{
  "dataset": "short English words printed on busy colour backdrops",
  "decoder_width": 256,
  "decoder_norm_position": "pre",
  "decay_fraction": 0.2
}
Rows from block 2 of the image encoder of a small encoder-decoder image transcriber, named by matrix and row number. Rows with one number belong to one neuron. Each number is 128 + 32 x the weight over its row's rms, rounded and kept within 0 to 255. All counts start at 0.
After each neuron's rows are labels from the 100 images, of 14848, where the neuron reaches its highest value: "top examples" is what is common among them. Only what is clearly more common there than usual is listed. The data: short English words printed on busy colour backdrops.
# fc1: MLP up (encoder.blocks.2.mlp.fc1.weight, 1152x192), inputs 39-77
# fc2: MLP down (encoder.blocks.2.mlp.fc2.weight, 192x1152, transposed), outputs 39-77

fc1.532 [128 128 182 128 128 128 106 128 128 128 114 128  65 164  52 100 143 128 128 128 188 128 131 128  28 128 132 128 152 176  97 198 145 128 112 128 128 128  90]
fc2.532 [128  83  88 128 128 128 165 128 192 210 128 112 169 128 128 128 128 128 128 122 128  52 128 128 128 128 128 128 128 128 128 128 130 128 172 128 128 128 128]
top examples: white ink

fc1.689 [128 168 149 176 128  78 128 115 130  95 128 128 128 128 156 128 128 128  98 128 156 165 109  95  92 128 249  41  83 187 183 139 157  46 104 128 189 160 128]
fc2.689 [153 128  95 152 196  73 173 128 128 100 128  94 125 109  79 128 169 137 175 169 128 139 163 127 186 128 128 128 242  92 128  96 145 128 166 130 172  91 134]
top examples: the letter m

fc1.302 [128 154 185 202 111 128 116 128 128 128 136 107 172 115 128 152 124 118 136 128 143 119 104 103 144 128 154 128 128  87 111 218 128  86 149 185  53 128 187]
fc2.302 [152 142 125  87 156  86 197 185 124  97 128 128 146  68 128 128 192  92  94  77 128  93  84 128 128 128 156 121  70 128 128 128 165 147 182 175 128 167 128]
top examples: red ink

fc1.494 [139 108 128  74 128 186 128 128 128 128 128 128 128  88 118 128  64 128 142  71 128 128 128 128 128  35 113 128 165 128 164 128 125 160 128 128 128 166 128]
fc2.494 [128  75 128 128 128 128 128 203 128 189 128 174  45 128 128 128 128 162 128 128 160  72 128 128  40 128 128  75 128 128 147 128 128  46 128  92 128 128 128]
top examples: the letter f

fc1.160 [128 128 128 128 128 128 167 188 140 128  97 117 128 128 128 205 206 128 152 128 128  63  70 128 128 128  79  82 128 133 128 128 128 128  56 179 128 161 122]
fc2.160 [168 128 128 128 211 172 128 128 128 128 128 112  92 128 128 105 210 184 128  99 128  87 128  86 128 128 128 128 128 213 112 128 128  27 125 128 177 164 128]
top examples: bold; the letter e

fc1.398 [128 128 181 128 128 128 128  45 147 128 128 133 176 128 128 128 128 128 128 220 128  86 128 128 128  98 128 159  98 190 128 128 128 131 118 153 128 128 128]
fc2.398 [128 128 150 128 183 140 128 128 127 128 128 128 128 128 128 109 128 128 128 128 124  25 128 169 128 128 128 128 128 128 128 123 148 124 128  85 128 128  90]
top examples: italic

fc1.440 [ 96 128 112 128 103 118  89 163 128  87 102 128 128  89 146 166 128  86  85  64 104 224 181 192 128 128 118 163 128 128 128 112 128 128 128 128 139 128 128]
fc2.440 [ 86 128 128 128 128 110 128 131 140 109 184 128 128 138 176 128 241   0  71 128 128  12  75 128 128 127 128 128 142 132 128 134 141 128 128 128 110 128 128]
top examples: the letter g

fc1.106 [128 128 132  73 180 128 146 100 128 128 128  78  78 111  64 128 151  63 128 128 162 122 145 116 128  88 128 104 134 141 121 111 115 123 123 103  64 128 144]
fc2.106 [147 128 131 128 113  95 115 159 128 117 128 142 150 143 111 128 128 128  40 155 158 128 128  74 174 128 211 128 128  38  66 128 147 148 128 157 117 165 120]
top examples: grey ink

fc1.230 [124 128 128 185 218 198 128 128  91 128 144 128  90 128 128  83 128 111 172 173 154 132  71 109 128 128 122 128 165 145 128 110 128 128 128 128 112 128 128]
fc2.230 [ 66 116 128 127 128  70 128 148 177 128  89 128 128 128 128 128 166 156  29 128  93 128 128 128  78 128  91  57 137 128  86 128 128 148 143 100 128 165 128]
top examples: blue ink

fc1.12 [128 128 128 165 128 128  78 131 128 128 128 151 128 128 143  59 128 128 128 128  61 198 128 162 128  62 128 128 128 128 128 108 128 128 128 207 128 128 101]
fc2.12 [128 157  47 117  82  99 128 143 128 128 206 141  75 128 128 128 162 183 128 128 149 128 189 128 185 128  70 123 128 128 128 128 197 128 152 150 128  96 128]
top examples: bold

fc1.376 [141 128 128 114 111 163  86 213 110  99 115  29 138 100 128 131 128 128 108 128  97 127 127 142 128 128 105 165 128 139 110 171  96 133  90  95 150 128  75]
fc2.376 [ 78 127 132 129  88 139 162 128 128  11 128 128 143 128 128 128 128 166 135 128 159 128 128 128 128 128 135 136 128 140 132  78 105 138 175  88 128  87 164]
top examples: the letter c

fc1.580 [128  91 113 117 117 128 116  59 101 130  97  87 110 250 175  69 152 128 128 147 128 128 128 128 160 172  92 133 128 189 128 149 128 137 128 114 128 151 128]
fc2.580 [ 97 115 115 128 111 128 118 128 128 128 141  12 166  74 128 128 141  81 113 112 135 128  88 128  83 141 210 128 128 166 128 169  42 225 128 155 128 171 118]
top examples: grey ink

fc1.231 [ 98 140 104 125 135 112 149  88 206 128 128  88 128 168 149 127 203 128 128 102 128 119 134 128  58  99 138 128 128 160  67 138 128  86 162 128 128  93 114]
fc2.231 [130 112  88 128 157 131 128 248 128 186 149 141 107 131 128 128 128 219 128 113  78 128 128 128  74 143 110 150 128  90 106 128  93 125 183 128 152  72 113]
top examples: the letter s

fc1.656 [128  78  98 177 132 150  74 128 175 125 115 143 129 136 128 141 165 122  49  99 153 128 128 128 148 108 126 128 144 128 128 128 148 128 166 166 128 112 166]
fc2.656 [128 200 114  62 128 128 128  22 137 179 128 140 128 157  53 131  87 128 138 134  74 116 197 128 128  98  92 128 128  87 196  99  52 128 119 128 128 128 159]
top examples: grey ink

fc1.262 [128  35 104  89 128 128 115  51 144 130 110  98 181 145 102 128 128 106 111 136 105 128 128  91 142 128 188 128 127 207 128  76 111 154 191 128 164 154 128]
fc2.262 [127 128 128 169 128 162 128 128 128 128 128 140 128 128 117 114 249 152 128 124 128  49 128 174  63 128 152 128 136  72 123 128 128 128  88 128 128 128 128]
top examples: grey ink

fc1.96 [184 128 122 192 112 122 128 128 135 128 128 179 128 128 128  72  52 108 108 128  27 128 188 128 139 154 128 128  77 128 128 107 130 128  97 108 128  75 128]
fc2.96 [128 128 146 128 128 128 128  94  75 122 137  89 133 128 128 128 168 128 109 183 128 170 106 128 205 152 128 128 128 128 140 225 128 141  59 151 128 128 128]
top examples: white ink

fc1.449 [185 128 115 128 145 128 128 128 161 157 218 128 184 128 128 128 104 185 128 128 128 128 128  89 128 170 128 146 165 128 128 163 128 128 128 184 162 128 128]
fc2.449 [128  79  50 128 128 128 142  67 128 128 123 128 128 147 128 128 224 128 128 128 128 128 128 128  73 128 128 128  78 128 128 103 196 116 128 128 128 178 128]
top examples: blue ink

fc1.503 [128 128 165 128 146  47 128 128 128 128 128  68 162 139 128 128 185 128 100 123 138 104 166  82 172 153 128 128 128 128 131 128  84 128 165 128 112 128 235]
fc2.503 [169 179 128 128 128 128 128 128 128 128 125 128 161 204  96 180 128 109 128 224 128 128 128 143  53 128 128 188  89 238 112  67 133 173 128 128 116  98 128]
top examples: grey ink

fc1.162 [160 128 200  92 128 128 128 161  89 131 128  86 182  88 199 106 128 128 128 202  31  82 107 193 102 171 137 128 146 205 132 128 128 128 149  88 133 121 228]
fc2.162 [110 128 128 128 128 128 128 128 128  71 170 107 151 128 128 128 128 179 128 128 179 128 128 128 170 141  90 128 128 112 128 128 162 128 108 128 128 128 128]
top examples: brown ink

fc1.431 [190 128 218 128 128  91 128 128 128 197 125 105 128  92 189 128 121 128 123 159 172  67 128 128 116 134 132 128 128 166 128 120 174 128  55 145 163 128 127]
fc2.431 [188  70 173 128 128 113 128 152 128 128  94 128  95  87 128 150 128 128 128  94 157  95 107 128 163 128 115  79 137 183 108 127  63  96 121 173 186 128 128]
top examples: the letter s; blue ink

fc1.137 [128  56 138 204  60 122 148 101 128 171 100 128 208 121 137 128 128 124 130 148 128  74 128 109 128 128  65 128 200 128 128  80 206 146 128 128  87 103 164]
fc2.137 [144 216 128 128 128 128 204 128 187 128 128 109 132 128 128  83 128 128  75 169 154 128 125 176 101 128 128 128 105 113 128 205 146 128 191  83 128 128  93]
top examples: the letter w

fc1.117 [128 143 128 125 128 206 128 128 128 168 113  63 170  56 128  91 128 180 128 128  80 128 128 128 142 205 128 128 128 125 130  83 128 128 128 149 128 128 128]
fc2.117 [191 128 128 130 128 128 110 210 128 128 160 176 106  48  41 128 128 128 150 128 128  72 127  77 196  85 128 128 128 128  43  74 166 128 128 128 128 115 128]
top examples: yellow ink

fc1.646 [128  91 175 128 128 128 158 189 128 128 179 126 133  40 167 128  85 128 128 148  46 113 255 128 182 105 155 128 128 168 190 128 128 128 128 132  48 158 196]
fc2.646 [ 46 123  65 128  11 128 106 128 128 122  87 157 211 128 106 128 128 128 128 128 199 153 117 128 128 128 128 138  90 128 128 128 128 128  91 128 128 128 128]
top examples: yellow ink; orange ink

fc1.496 [162 128 128 123 119 128 128 128 168 128 128 128 128 128 128 128 117 131 128 128 157 128 128 128 128 128 128 187 128 128 128 128 128 128 128 143 128 128 128]
fc2.496 [ 95 117 128 128  97  89 128 128 128 128  91 128 128 161 128 128 128 128 128 128 145 128  99  77  58 106  98 191 247 128 128 119  85 128 126 128  94  66 166]
top examples: the letter c

fc1.608 [176 193 128 128 194  62 128 188  89  20 128 128 128 128 128 128 128 124 128 110 128 128 128 100 123 151  53 167 128 128  65 128 128 128 161 128 128 110 128]
fc2.608 [128 128 146 104 128 211 133 189 128 128 128 128 128 106 128 128 160 215 128  84 128 162 128 128 208  52 128  95 128 128 128 128 128  89 128 128 128 128 128]
top examples: red ink

fc1.491 [128 128 128 131 128  48 128 130 255 128 148 128 128 124 128 128 105 128 111  82  69 111 147 173 144 219 128 128 128 128 202 194 128 104 134 128 155 117 161]
fc2.491 [182 104 128  95 128 128 128 107 143 128 122  94 128 128 128 110  92  77 128 175  81 137  34 128 150 160 154 128 113 163 125  92 115 100  43 110 112 128 117]
top examples: green ink

fc1.163 [114 128 128 102 128 128 106 128  96 128 128 181 146 109 128 128 157 185 128 125 132  80 181 128 110  48 122 128 128 134 128 168 122 128 128  88 107 150 123]
fc2.163 [128 128 128 123 167 118 128 128 102 128 216 128 153 128 128  61  62 117 132 128 133 173 156 113  38 133 128 132  84 138 128 128 128 149 128 139  80 135 156]
top examples: the letter a

fc1.706 [116 128 128 132 164 128 175 136  79 123 128 128  93  83 151 205 116 111 122  89  98 205 128 206 128 128 105 128 128 102 211 143 128 128 128 128  59 128 168]
fc2.706 [188 128 149 163 128  78 128 107 148 145 114 128 128  71 130 105 128 139 174 128 128 128 128  58 148 126  78 112 128 128  46 189  77 140 175 128 185 128 128]
top examples: the letter e; the letter s

fc1.696 [144 115 128 128  77 122 128 128 128 128 131 128 128 128 121 128 177 128 159 128 127 128 205 128 128 173 128  84 100 128  77  79 118 128 128 139 128 134 128]
fc2.696 [200 184 128 139  82 128 128 128 128 142 113 117 132 128 116  81 128 128  12 128 128 155 128 128 201 128  89 132 126 128 104 119 131  82 128 128 128 128 128]
top examples: the letter w

fc1.127 [135 125 151 128 128 187 162  37 156 128 128 124 128 128 128 175 132 113 179 128 127 128 151 135 128 143 128 128 128 101 113 128 128  15 132 128 116 196 128]
fc2.127 [165 128 198 199 128 123 141 163 154 168 106  67 109 128 128  77 137 137 209 141 184  83 123 128 110 138  99 128 128 187 128 140 128 147 169 150 128 230 128]
top examples: the letter n

fc1.678 [142 128 185 112 128 114  92  73 128 147 194 131 154 113 102 128 131 166 128  58 107 137 128 116 120 127 128  52  88 128 128 128 168  82 199 128 129 169  94]
fc2.678 [172 128 128 128  95 142 124 128  50 111 128  84 187 128 128 135 128 128 110 123 128 189  83 128 133 128 128 128 128 112  68 128 190 242 128 128 128  79 128]
top examples: the letter e

fc1.546 [128 180 128 128 101 119 128 128 128 136 175 134 126 134 128 142 128 128 173 128 203 168 183 128 128 153 165  60 103 128 121 128 128 128 128 128 128 128 119]
fc2.546 [ 94 128 196 128 128 128 128 128 128  79 151 128 177 128 128 128 128  92 128  63 140 122 128 154 128 128 136 175 128 128 185 118 145 128 173 128 128 151 128]
top examples: the letter a; capitals

fc1.727 [128 128  64 109 150 128 128 135 128 128 102 128 128 128 151 212 108 128 156 120  91 163 128 189 128 128 128 148 123 173 107 128 128 128 124 128  75 171 218]
fc2.727 [128 128 171 128  72 139 122  91 128 135 177 137 128 128 140 130 117 128 128 128 128 128 150 128 127  79  79 128  93 128  59 167  72 133 114 128 128 128  74]
top examples: the letter n

fc1.746 [ 91 126 128 121 128  75 200 122  97  85 132 128 128 128  95 128 128 139 128 130 153 128 128 154 180 141 128 128  66 184 111 131  89  97 118 151 128 128 128]
fc2.746 [103 128 128 128 128 142 167 108 128 128 191 128 111 102 191 128  83 175  96 163 106 152  58 100  70 160 128 128 128 128 156 128  55 163 121  81 159 128 128]
top examples: grey ink

fc1.181 [128 128 128 128 128 128 128 128 134 128 128 128 128 128 144 128 128 128 128 136 134 128 180 128  93 128 128 128 128 149  19 118 128 175 128 128 134 180 128]
fc2.181 [128  88 128  86 128 128 128 128 128 128 160 128 128 148  74  89 181 128 102  86 128 100 128  80 148 128 128 128 181 128 136 167 128 128 128 122 105 157 170]
top examples: the letter m

fc1.252 [140  24 128 111 151 177 132 128 128 117 133 128 142 128 128 137 111 128 128 128 128 150 190 128 128 149 128 120 119 128 128  65 187 135 128  86 128 143 128]
fc2.252 [163 156  83  88 176 128 184 128 133   0 128 128 138 128 128 128 128 128 163 126 128 128 134  83 142 128  96 114 117 128 128 143 109 128 128 128 153 128 140]
top examples: the letter s

fc1.226 [185  52 120 128  79 126 198 119 130 128 128  89  89 139 197 176 128 101 128  99 128 128 136 128 179 128 201 128   0 145 128 128 147 110  68 194 102 128 128]
fc2.226 [212 128 128 128  78 105 128 128 128 128 128 128 118 117 128 128 187 213 128 128 128 128 162 128 128 128 128 214  88 128  48 103 128 128 128 128 150 127 128]
top examples: the letter w

fc1.515 [128 128 109 128 194 128 128 128 128 120  84 102 131 199 131  95 128 128 128 128 128  59 128 128 208 128 128 128 128 128  91 128 160 128 128 128 128 128 128]
fc2.515 [128 128 178 128 128 128   8 128 128 204 106  83 128 180 128 128  77  58 150 128 143 128 152  89 113 169 128 128 128 128 128 128 128 128 105 128 128 128 128]
top examples: red ink

fc1.548 [ 88 128 106 131 121 103 128 128 116 124 128 149  54 128 145 128  94 108 128 167 128 201 142 128  98 101 169 128 128 128 128 128 131 128 128 101 144 132  71]
fc2.548 [147 128  34  51 115 141  96 141  90 128  51 128 162  64 174  82 172 128 127  95 128 128 128 128 128 128 124 128 128 128 128 128 128 128 182 128 195  84 150]
top examples: the letter k; orange ink

fc1.717 [ 81  98  95 135 128 181  79 128 148 128 128 138 192 128 128 128 128 178 197  98 113 128 128 128 128 101 107 105 156 203  46  37 128 128 116 128 128 128 128]
fc2.717 [167 169 167 128 150 128 128  78 166 128 117 128 128 145 165 128 128 129 100 137 128 126 166 187 128  69  25  52 123 125 133 189 128 128 128 128 144 173 128]
top examples: the letter s; purple ink

fc1.459 [222 145 154 100 106 128  85 128 128 128 144 128 128 159 128 128 175 136 159 128 124 125 128 128 128 128 164 128 101 128 128 128 144 132 128 137 128 136 100]
fc2.459 [115  85 126 128 167 166 124 102 128 127 128  27 128 123 102 128 121 180 194 128 128 128 151 128 130 128 128 128 128 128  72  94 143  77 104 128  66 128 128]
top examples: the letter w

fc1.725 [128 128 182 128 132 128 128  63 128 128  83 128 168 128 128 128 189 128 174 128 211 139 128 128 128 128 142 128 128 128 105  87 128 132 128 128 128 128 128]
fc2.725 [128 128 128 128 128 128 107 158  57  95 228  68 141  57 128 116 128 128 128 128 128 128  38  90 128 116 128 128 128 128 128 158 128 107 128 128 134 128 128]
top examples: the letter c

fc1.336 [ 82 128 128 188 128 128 128  92 128  94 132 128 183 158 218 141 167 128 128 128 144 128 134 119 172  89 125 128 108 128  68 144 140 128  57 128 128 173 164]
fc2.336 [128 128 128 195 128 184 128 128  98 128 162 128 128 128 136 150 125  37 128 128  97 128 120  26 154 138  21 181 128 191  91 128  97 128 128 128 213 109 192]
top examples: the letter e

fc1.410 [ 93 128 112 105 101 128 128 128 128 140 113 180 154 190 113  41 128 128 198 148 128 180 128 144 148 145 117 116 131 196 123 128 128 128 128  84 128 125 181]
fc2.410 [128 221 170 128 141 128 128 175 128  92 143 128 128 128 128  78 128 128 128 199 192 127  76 128 122 128 128 128 153 128  36 107 128 128 128 187 128 128 142]
top examples: the letter c

fc1.7 [128 125 128 128 169 128 128 176 128  56 191 167 126 128 176 128  63 114  76 145 119 124  71  95 128  65 103 168 128 128  90 128  66 128 135 128 152 128 128]
fc2.7 [ 58 104 128 128 128 131 123 128 141 100  47  74 114 128 188 153 128 128 142 114 160 128 226 188 128 128 128 122 128  85  85  29 128 128 128 128  17 128  68]
top examples: blue ink

fc1.325 [158 128 114 151 166 123 128  82 132 127  75 155  45 199 199 154 120 153 139 128 109 177 128 103 200 109  62 128 128  93 117 123 190 128 133 191 171 128  80]
fc2.325 [128 128 128 128 211 128 202 171 128 155 178 128 100 128 128 128 202 202 128  86 179 156 128 128 134 117  52 187  95 130 128 128 183 127 128 128 134 153 128]
top examples: bold; the letter g; purple ink

fc1.397 [128 128 195 128  75 128 128 128 153 128 128 242 128  58 128 162 130 128 128 192 128  99 128 128 145 157 128 128 105 159 128 128 126 128 128  91 128 128 147]
fc2.397 [128 128 128 128 128 120 175  88 128 128 185 161 165 128 128  57 128 168 163  66 204 167 185 128 128 128 128 128 128 128 205 173 179 128 128  91 128 210 128]
top examples: the letter a

fc1.720 [131 105 128  93 128 110 128 128 145  84 220  69 153 128 185 128 109 128 116  73 128 128 139 139 146 182 111 121 128 128 128  72 128 116 107 229 104 128  77]
fc2.720 [128 128  93 157  53 128 123 128 104  88 128 169 144 128 161 170  81 135 139 104 103  46  98  93  48 128 199 107 128  92 105 246 128 128 117  62 128 156 134]
top examples: the letter o

fc1.22 [193 128  83 128 134 182 128  79 128 128 183 128 200 128 128 128 128 162 128 101 128 128 154 169 128 128 133 180 128 128 108 128 209 146 150 159  91 139 128]
fc2.22 [ 70 173  78 128 128 171 128 141 143 128 207 128 155 128 137  82 128 128 164 128 128 128 128 128  64  48 128 128 112 153 114 116 128 156  83  98 136 128 128]
top examples: blue ink

fc1.4 [128 147 108 128 128 102 128 128 106 128 128 128 128 135 128 128 152  86 128 128 128 101  88 209 120 164  81 128 128 128  90 140 128  93 128  63 108  86 215]
fc2.4 [ 71 128 128 128  71 174 172 121 128 128 128 128 128 128 149 136  78 147 128 128 128 128 136 146 128  89 114 166  95  89 128 151  75 128 128 237 128 128 128]
top examples: brown ink

fc1.566 [128  83 143 128 123  80 173  95 182 128  60 153 134 151 128 128 128 212  91 128 124 123 128 107 174 128 128 128 128 119  90 117 140 128 128 128 128 128 128]
fc2.566 [ 64 222 102 133 110 128 119 128 100 128 128 128 122 128  18 128 153  62 140 112 150 144 123 156  36 128 128 150 122 128 128 108 158 128 157 136 112 128 128]
top examples: bold

fc1.576 [ 83 131 103 128 128 135  76  96 128  75 128 180 135 163 173 128 219 128 128 128 115 128 133 153 128  50 130  73  94 170  80 143 128  96 142 124 128 134 128]
fc2.576 [128 101 144 128 128 144 131 128 128 157 146 128  91 128 128 128 196 128 128 128 119 159 244 128 125 156  46  92 128 131 127 174 128 128 128 128 128 135 178]
top examples: the letter s; the letter g

fc1.697 [128 111 162 128 195 128 161  31 128 128 128 130 180 133 136 130 104  73 181 186 128  52 152 128 128 128  70 128 151 128 120 192 128 128 125  72 128 189 128]
fc2.697 [141  93 128 128 128 100 119 137 128 162 111 162 128 128 174 125 128  52 128 155 127 128 128 128 128 141 128 191 196 128  79 128 144 132 128 128 120 128  78]
top examples: the letter e

fc1.577 [128 150 128 128 131 128 128 128 128 128 128 142 128  62 128 176 128 128 190 128 128  60 140 128 128 128 128 128 128  90  94 128 128 128 128 128 128 128 128]
fc2.577 [128 128 133 128  74 128 186 128 128 128 193  85 128 139 128  73 192 128 128  87 128 153  98 163 128 128 179 173  74 128 114 149 128 128  60 102 101 171  96]
top examples: the letter k

fc1.442 [149  12 111 128 128 128 128 128  78 128 148 128   4 127 128 128  66  63 177 128  99 202 128 128 128 128 128 168 152 130 128 128 128 128  35 128  79 128 128]
fc2.442 [128 128 139  73 134 128 128 128 101 104  99 118 148  42 128 128 128 128 128 128 128 154 128 128  89 119 128 128 131 202 179 128 128 168 209 128 117 217 154]
top examples: the letter s

fc1.2 [128 132 128 105 114 185 171 127 144 128 120 116 168 142 128  98 128 140 172 173 123 128 230  63 128  72  88  75 128 128 128 128 210 128 148 128 132 161 189]
fc2.2 [128 108 224 141 150 118 128  59 155 128 173 125 164 166 128 128 128 128 111 182 105  75  72  79  58 128 160  95 143 128 128 128  59 128 128 128  79 128  40]
top examples: the letter g

fc1.95 [128 128 165 128  84 184  99 200 128 128 128 128  98 128 125 128  94 128 128 154 190 189 128 128 128 128 128 128 240 158 128 128 105 128  69 128 128 173  56]
fc2.95 [128  72  87  60  68 185 128 128  80  58 197  99 128 128 168  82 156 128 128 128 128 163 110 128 128 128  96 128 128 128 236 128 105 169 128  58 193 128 128]
top examples: the letter s

fc1.257 [128 131 124 187 165  99 128 149 128 128  83 128 128 128 128 128 147 138 128 128 128 115 159 128 128 121 112 128 128 102 185 128 128  55 128 112 128 128 112]
fc2.257 [129 128 103 128 128 154 128 128 173 128 128  71 128 128 103 128 128 126 152 128 133 121 135  93 128 128 110 128 128 203 128 167 132 174 128 128 131 128 174]
top examples: grey ink

fc1.488 [141  75  98 146 223 130 128 128 149  73  98 128 102 197 128 198 151 128 128  58 128  70 128 128 128 128 137 128 132 137 110 124 128 215 173 128 163 128 128]
fc2.488 [ 43 168 128 128 128 128 128 135 109 164 113 128 128 128 128 100 172 218 110 165 128  25 178 128 128 128  29 128  80 128 128 146 128 122 255 100 148 128 128]
top examples: white ink

fc1.461 [128 155 128  93 166 150 179 128 128 176  92 164 157 128 128 137 137  13 128 128 113 128 113  64 201 160 180 128 152 207 128 182 128 149 118  71 128  69 132]
fc2.461 [150 128 128 128  86 128  97 152 141  84 101 128 138  97  79 128 160 184 156 122 128 128 111 128 190 180 128 128 128  80 138 115 128 181  37 108 108 119 128]
top examples: green ink; purple ink

fc1.301 [157 128 128 128 128 128 128 128 125 128 128 147  60 128 128 128  77 128 128 128 206 128 103 128 128 174 128 128 128 128 128 128 128 128 128 128 128 115 128]
fc2.301 [ 68 128 128 128 175 128 128 128 128 147 143  13 128 153 159 138 128 128 128 128 128 143 181 117  98 103 128  57 128 142 128  93 153 127 128  82 128 128 128]
top examples: red ink

fc1.555 [147 128 128 128  58 152  66  80 140 128 128 179 128 128  99  54 128 128 105  49 151 113 128 128 155 140 128 107  54 179 128 128 213  24 128 128 128 138  97]
fc2.555 [ 74 128 128  87 128 128  67 101  61 128 138  55 128 128 146 130 163 128 173 128 128 101  90 150 128 115 128 122 171 181 128  54  96 140 128  69 183  13 128]
top examples: the letter e

fc1.48 [114  89 128  56 128  81 176 238 128 128 128 162 128 128 151 151 193 128  57 128 128 109 154 193 128  57 164 117 128 151 128 206 128 148 128 144 102  93 128]
fc2.48 [128 128  93  94 192 144 119 142  99 116 128 128 124 100 128 128 118 113 128 128  95 195 135 103 197 128 181 166 174 118 121 128 128 132 128 150  44 200 128]
top examples: yellow ink

fc1.249 [128  83  99 148 185 128 128 109 128 128 155 117 128 203 175  61  70 128 124 128 128 128 128 128 128 153 109 128 115 230 101 128 181 165 128 142 115  94  82]
fc2.249 [124 227 128 156 179 190  55 150 166 128 128 175 128 116  45 128 128 128 107  81  56 128 194 147 179 128 164 128 128 149 128  83 191  80 173 128 158 128 128]
top examples: bold; pink ink

fc1.429 [128  61 128 128 128 128  57 128 128 153 104 128 128 128 151 128 128 128 128 128 128 128 188 128 156 128 128 128 128 191 128 128 128 103  69 128  49 128 164]
fc2.429 [ 82 128 128 128 111 128 128 128 112  94 182 128 128  89 145 128 128 128 137 128 163 240 128 128  63 128 128 135 128 138 128 128 128 128 128 128 127 199 128]
top examples: white ink

fc1.380 [ 52 179 128  70 139 110 128 156 129 128 128 164 129 180 128  58 130 176 128 128 114 128 128 179  76 203 117 102  37  76 128 132 107 158 140 128 132 128 121]
fc2.380 [168  89 128 128 128 166 128 128 128 166 172 127 128 128 128 165 128 128 108 128 135 195 100 128 107 135 128 128 172  92 143 151  87 140 128 128  49 158 128]
top examples: the letter o

fc1.404 [128 157 128 159 162  90 150 128 128 128 155 104 191 194 128 128 139 128 113  71  57  97 145 114 157 155 110 201 128 151  60 110  85 128 128  86 136 137 186]
fc2.404 [128 128 126  96 128 128  83 119 133 128  52 119 107 128 113  76 118 150 147 157 128 133  75 128 171 102 132 123 132 128 138 128  79 188 128  95  33 128  99]
top examples: the letter l